python train.py --encoder_arch="tdnn" --model="contrastive audio-text model" --dataset="melodies that start on their tonic, played by one synthesised instrument" --train_examples=26041 --noise_aug=0.002 --time_shift_ms=100 --n_mels=40 --hop_length=160 --input="log_mel" --spec_augment=true --win_length=512 --tokenizer="word" --vocab_size=59 --loss="softmax" --embed_dim=128 --encoder_norm="batchnorm" --encoder_activation="hardswish" --encoder_depths=[8] --encoder_kernel_size=3 --encoder_stem="single" --encoder_widths=[384] --text_encoder_causal=false --text_encoder_width=256 --text_encoder_layers=10 --text_encoder_norm="layernorm" --text_encoder_norm_position="pre" --text_encoder_activation="gelu" --text_encoder_mlp_ratio=4 --text_encoder_head_dim=64 --text_encoder_fused_qkv=true --text_encoder_bias="none" --text_encoder_qk_norm=false --text_encoder_parallel_block=false --text_encoder_inner_norm=false --text_encoder_positions="learned" --init="lecun_normal" --residual_init="scaled_by_depth" --optimizer="nadamw" --lr=0.001 --beta1=0.9 --beta2=0.999 --eps=1e-06 --grad_clip=5.0 --steps=15200 --batch_size=256 --epochs=149.4 --lr_schedule="wsd_sqrt" --decay_fraction=0.4 --final_lr_fraction=0.05 --warmup_steps=760 --weight_decay=0.2
Rows from block 3 of the audio encoder of a small contrastive audio-text model, named by matrix and row number. Each number is 500 + 50 x the weight over its row's rms, rounded and kept within 0 to 999. All counts start at 0. Numbers have three digits each. After the name is the row's rms in percent of the matrix's.
After each channel's rows are labels from the 100 clips, of 14848, where the channel reaches its highest value: "top examples" is what is common among them. Only what is clearly more common there than usual is listed. The data: melodies that start on their tonic, played by one synthesised instrument.
# conv: pointwise conv (encoder.blocks.3.conv.weight, 384x384x1), inputs 288-383

conv.138 103:476398465574451490534503457461420526457407570523531423461558513543519463520472602568541472548566483511499448526504488564516582506525523508442476525482467476456490483513539477459518475500500572559446506451483549537488498363468486599466405461532460451451487540523496454416502540503522431444
top examples: tonic: E; tonic: D#

conv.325 097:469470470510548480473470436452425503417519487482468427475568536570465565517506454425528421509592429513456410506481527486477506531437425471480490403555540401440531553534578435393540433397437482474496526463518430439562506513481594531489519455457514482517478469499494456537599518466523557500
top examples: square lead; the note E

conv.285 100:497538502411541457506542526546516437481444350516615498505508455499430483467535488541552348557513442443509513520476402494512566498521482454571538511478492548524506513468377524513494455542523446430494462554455464453448420551540488467480536398463619445474440465512581505460505449514543483411
top examples: square lead

conv.239 099:509519558540592608510496448448515500544473391459481456497516443460523484546579515446436490480523454475435491496549519548548404542496523480511418476564419475533487513547530581361508545491404417492442576469531483518483511543541465632502483557535460568578382579476471591515457531473460561532
top examples: square lead

conv.331 099:474489494477528488429483458580436455518512480534341536524346505522484450483519455422536576541474426546500461444461426498455449518493453518552524472526466445484491461498409564494501514479482557484436455501507468479435400576499485466500444417520449435532516463488437428488489508472457478607
top examples: bell-like; the note F#; tonic: F#

conv.160 101:520355483447500501450534538472445439590445479442512524493529427555499515536530544570463473376556518563482513487451490510472533409429360397497478514549448500518501543544575567509449492538542459458445463552541460364519460499486547510512606540496530556548498525478456475485508496448559452462
top examples: bell-like

conv.101 101:544498510498434465447397362504441470496447464484498475485448537475530507532430491493446555438488473485471458537466419544435556533499499532462565491368517541515505487447416435498541394507543456445524519478513473523467441474434504390488544519510565479489441493568473469370564494472427515485
top examples: white noise; thin (high-pass)

conv.99 102:538536496541515577427484513523459542445540500477486404560482476508525481555444530448506463376434563453473444417593498534456400559468520541480406537461439498459524522486484454569554514547523439450497496582525560500357513448546428534521522513493484544567535436473513526517502495477410461521
top examples: the note G; clipping

conv.171 096:459587448489557555502512573504497500420483463545437498513455462484527488467596494527520494580447497497531511548478410544663485605581500465437440417510527412540445447489564455518456480514516440581535536421473350556526521454524584539431499443527528535463383519561445480501585477577561468484
top examples: the note B; tonic: B

conv.204 100:470481438534435487514538475432452446455429409494555432480578430502579548493329511518447440640487514451478497573520510464515575504490571474502425445443482514527583573512457528492503487491518552454524539493479579456549533485562487499547418484458619574470466419415549497322485512467497498460
top examples: the note G; the note D; tonic: G; square lead

conv.378 094:435469496537545557453489525514558529569412460490564502517506537498505369480474523455501444554589505483509570478517371538577503530533524414496471460563513545538437474521437510378485504516380364509497501481477441535448517421580516570456565408469466487419438512597514570476538520472567491421
top examples: bell-like; organ-like

conv.27 099:450532493515524434644439430498606528495370443576517516502489505541433472509526552565563435498441442548516535482549499474531524547541522495512484434443427554514446502519504545503457415492522492520455372459510582577478536444539463515492485462526524450458495572377609488509518440479584547459
top examples: bell-like; the note D#; tonic: D#

conv.369 095:419460456529467430530521540472545551403424442449517556484505492498495411599522476466495544495526525472515522478447477526584424635485472484415489462412560515394268460542470573482460449480443443494398540415457500529530524459506500456469553454537472531460491463602516502458531443586535476450
top examples: the note B

conv.242 102:487570505523526458498440470487462380422538494517514488530376518517516508506338462537585527456433530436516446411494486430484456495468513475458533579442464527588523491537437471497546512539536515521449435551459571602440437482422465407575527510549474405518555439475512512420471496515481511517
top examples: bell-like; the note A#; tonic: A#

conv.193 099:509513595447390493479470492510526433540523599440302510510481518435502530453531538400463558512481606573427494458589539493486512447384519537517471499504535527456528544575508504508524496538566455503576444541512528473488464466477595598448535523476478457471570499519400461461402591463485522494
top examples: the note G

conv.132 104:514604463561515533442546453519503410483383531422487465491442474411528462508565599472508476446412516491442500426651518458521489517613497519485471454493450579483445478448519472507515535488466483537464504494431528566356532517543405529508519543477459453473556565454520517515482578387559557493
top examples: the note A; tonic: A; saxophone-like

conv.194 096:436492490506530559502488548446511507609509442482508504542492486540506435544504621467443516492507504512430518503471464504464458555522500472472476593505425492443462498492430489444452455560461419473421534636512454446479548436496487562500544525576503427481510461543496492584478438506561507443
top examples: bell-like

conv.244 103:421541481532517508606408490507507346467429505499525521507458599507417519504608384559534412558553579554410488529366521525504463517467498527503515529477616447422521455545543533409520410471552540586445499479481496445596539457447514485427504492474479548559510498413568446598483471634537468547
top examples: the note D#; bell-like; tonic: D#

conv.309 099:410516433558525526437540431363469529507428473422513524372463544488529436501391527480511514567540519436491508527443473475501497604448522461560492459509517448468456533531519522363364456507426517460433496453493487519519579561546459556516531484547492531412430463518502492454533553450465466522
top examples: the note C#; square lead

conv.221 100:526514448545426523519474467545491523461511608502474492511427567407525496473431469446513466547478378446476397457557510453525590538528513515509466517470414415492492522330490473561512529453363571477527458504448525506466536505532382490491536508479514509409491475431516555551471540410499545509
top examples: the note C#; the note D#; bell-like

conv.236 099:548632527456537540343530387490383446526497487487508476468461546380473471449478535522527567403441528424491487522554616516436388455540490450419431501458470484514395471481574420450406512477510398434437464499490545489423488474539502396549500545449448464544579532503511447496534479473372488548
top examples: the note A; tonic: A

conv.380 101:357554557551537486592404545507592386521409439452515568521466579474423491530566444572541529580419556530485476473474521440544371503481515540512481481468560436479465423503565471484441379497520561591484500470423477472579551475526586494466466512439496465537511504381549517583434457586521405598
top examples: the note D#; the note A#; clarinet-like; tonic: D#

conv.326 099:357502590519527543546466474564496490445413435494553550452448632556501485486497494523540444596583485516471455454515518510540425441431434507408503526538523519511438443528581525476373458496457504511509513420472470567483584521489478503432542539549504459492457439508596505411526532532635498594
top examples: the note D#; square lead; tonic: D#

conv.264 100:503483516516500567452488511529430407417456429548386508517401503504465358464381269425503484556482473468541445611395502516505514483508501338517411539503437553585525512545395472421500521412535492454589610502487528479511430442489500515508475461489555419508494433507517472435548475551394485555
top examples: the note A#; flute-like; tonic: A#

conv.58 101:489409526541349588536432444440480530545455537533491534536570565543495407456454459512525434490545587530446415525452519554521550434503487411436490522558411487591553523485510485514518611517597537468704553518605542497454491492473482542507433500465568520465439536545558560393478597528449533566
top examples: the note A; flute-like

conv.275 100:489515536457397393531446568510489514518500554458510560506481554474465515634497507565494498452494534502460499493445518565531564539495507539462555505330475510530464412500477476476468429450481456476482519457494564531518495531528539416450560477518449476473573547496510463465544469436475466461
top examples: white noise; clipping

conv.313 100:474624588517516586531514543546469421498421489488498494488479578546545470535483446458583443517453504509468478483526570505507494463467482461406392498547443538571580516441526396494558585479514472491594578535415483567418524496505511482519484481469552453530456455472501555414472576502468504598
top examples: the note A; the note E; flute-like; tonic: A

conv.34 099:475509461464515450434472541501489488454493564615434553497474476502534484423530518565431499500547456438507475494520553499512488521512438478508517528480517505434452540603549464607489547468538495474575528462482333506537544528459597534508564465457522510500535473583440457484538489522528581456
top examples: the note A

conv.158 100:491550499500544546445482527503465441525461410504556452522506550520593445494388503525573421535503465513495462498541471522435509477492475535481501580505541583545496430527481409397428438503472412478429479578402560456420516442484621502520490520449426403423478511531573459406437495525436466457
top examples: the note D#

conv.172 096:435515548459527571512512520520487512496495458546510448535454511512425518564542414465518455392513487535538430510438418558540559498452553539463513506435555463456435483510494463486469397514494594510476515498516535532562509521528492495407480461561551479574457494466575607536478399542518378436
top examples: the note B; the note E; rumble; bell-like

conv.294 101:424479541535402534457488406433534505578539573495349568521530451476547467468481488447509455426562517514467391429482489503491445544380499476468397479517419481482462537561467519420542587498529495524523529518523514471447484540543593544486503485524413421498537525476473550492431596505515506539
top examples: the note B; the note D

conv.123 099:527476505493521484494481535561488461535539542521372570500529438426456380455509447567585490640581453531501488483500381481503503539517527388625416517534399504555482450411441496438478533551481549554483486459468479472534449541564544437426468365453526456459495488477486509496513497494489416464
top examples: the note A#; tonic: A#

conv.0 097:472450575460542558407488487465393508517483412530526421414441597518533428573400498485476507530507352430518522468498434526457649529509454415465478542517478510487522522466552450562271385527547495498500474514479490490409508543506501531528510479595444513505413456487478431466537558436534479481
top examples: the note C#; square lead

conv.370 097:494473446525543555491495539545499475501468481471513600465460459421485527576486528476510419543505592515484539481539471493490469582494507569505597480483498485488498443421517451466523470503560414497564443534484656437496483567545540610456583550502546524488383493518458473444529546504497582495
top examples: square lead

conv.286 101:545457520524389321514503516506522483542468482516484541511537469467480484523420533491474467545490554510546444523562487513458518467565526471519468471463498477470481525487435509593486495548565591483542511471450629446510490478502557386524442534435591509505520543505548478385487469559471517496
top examples: white noise; staccato

conv.248 100:489564469507599604538509575533508507501538512613521513476530522521423530565509472578480532480495459456453452534494484566485533504460462516463559500467426491516504426343397435625527510460636568467554478552481557493496425497471501397468510546525550475556560480546521446559542485513557342482
top examples: the note G

conv.64 099:515448489515589538479505466421507598517517532571467510462575439513505497533567525540558544486425511430498447525489443546480459640446544524496459505431564471419432526515539526505508480505455500517387558459443570544539560493549459552454471432558396507503527553457464534565493436444504445463
top examples: bell-like; rumble

conv.262 096:420470468536454463536454452491452557457469596479510456502467469511543437467532510493514497534523480551543449424488444506531444541530439461404510463524495542528433530532601418486356556470464504473487546383544467537504594435451494552477553527558485550391510515519537414412547504490525602506
top examples: the note D#; bass guitar-like

conv.227 096:408500459503468510576498488557526531400480457564505484440494599522468600477492332467606447553525521469520478501413448479526388495537519559420498494483531512487486533520510489502494503510420572519508577406491450541518486477523489457512422470485514388505511474477554515549525507544519436520
top examples: the note D#; square lead; tonic: D#

conv.110 102:516558541424425539514566508437499546526453536458445455528520508450517405557434521453486444485519507494535318484514533485509472583483506442362453497523476476484460510520475551480367630422410557496471544458504455560502473395446537508491496483576467568406436529532512555448518418453421524570
top examples: the note C#; flute-like; bell-like

conv.103 105:487477552528439513519415446487461474559541486462579498539494540550563501545436533494494491385541498522461471518451458544521522534468459563477511496489482505489537459435450457461583570529493501463555559521571517484431511520470569365472527501540512547515522545489502526444487565517495446444
top examples: white noise

conv.71 106:476484564500642593454479484457503517551482414412500504566579490479503547453516477503514481508499487417525485475486562599571415469444514536467488539542457510507552539565514564416555537527414355478455543527465508481515495486524570581494500444477531581538369560562519563541522490542473597519
top examples: square lead

conv.12 099:458438563402583503519546469432478561483575414534462560436483417451515390398475418450494526495472515523542393474425477523479464554459438438526505517422548517396365561548516459528478469532539442488475567510468362551555521557491533501442534492521496546537406556461441515543525436488514576474
top examples: the note B; bell-like

conv.289 101:459558550562493448517431519555524486493477440432460373516516550507414492531536459499492445511424483487578527471529511493451526528477495509454493434487589418411401471525488539504311443442480484506547458505471467479561464506480569540534510590563526567492455492551498536504541491534497550569
top examples: the note C#; sine tone; tonic: F#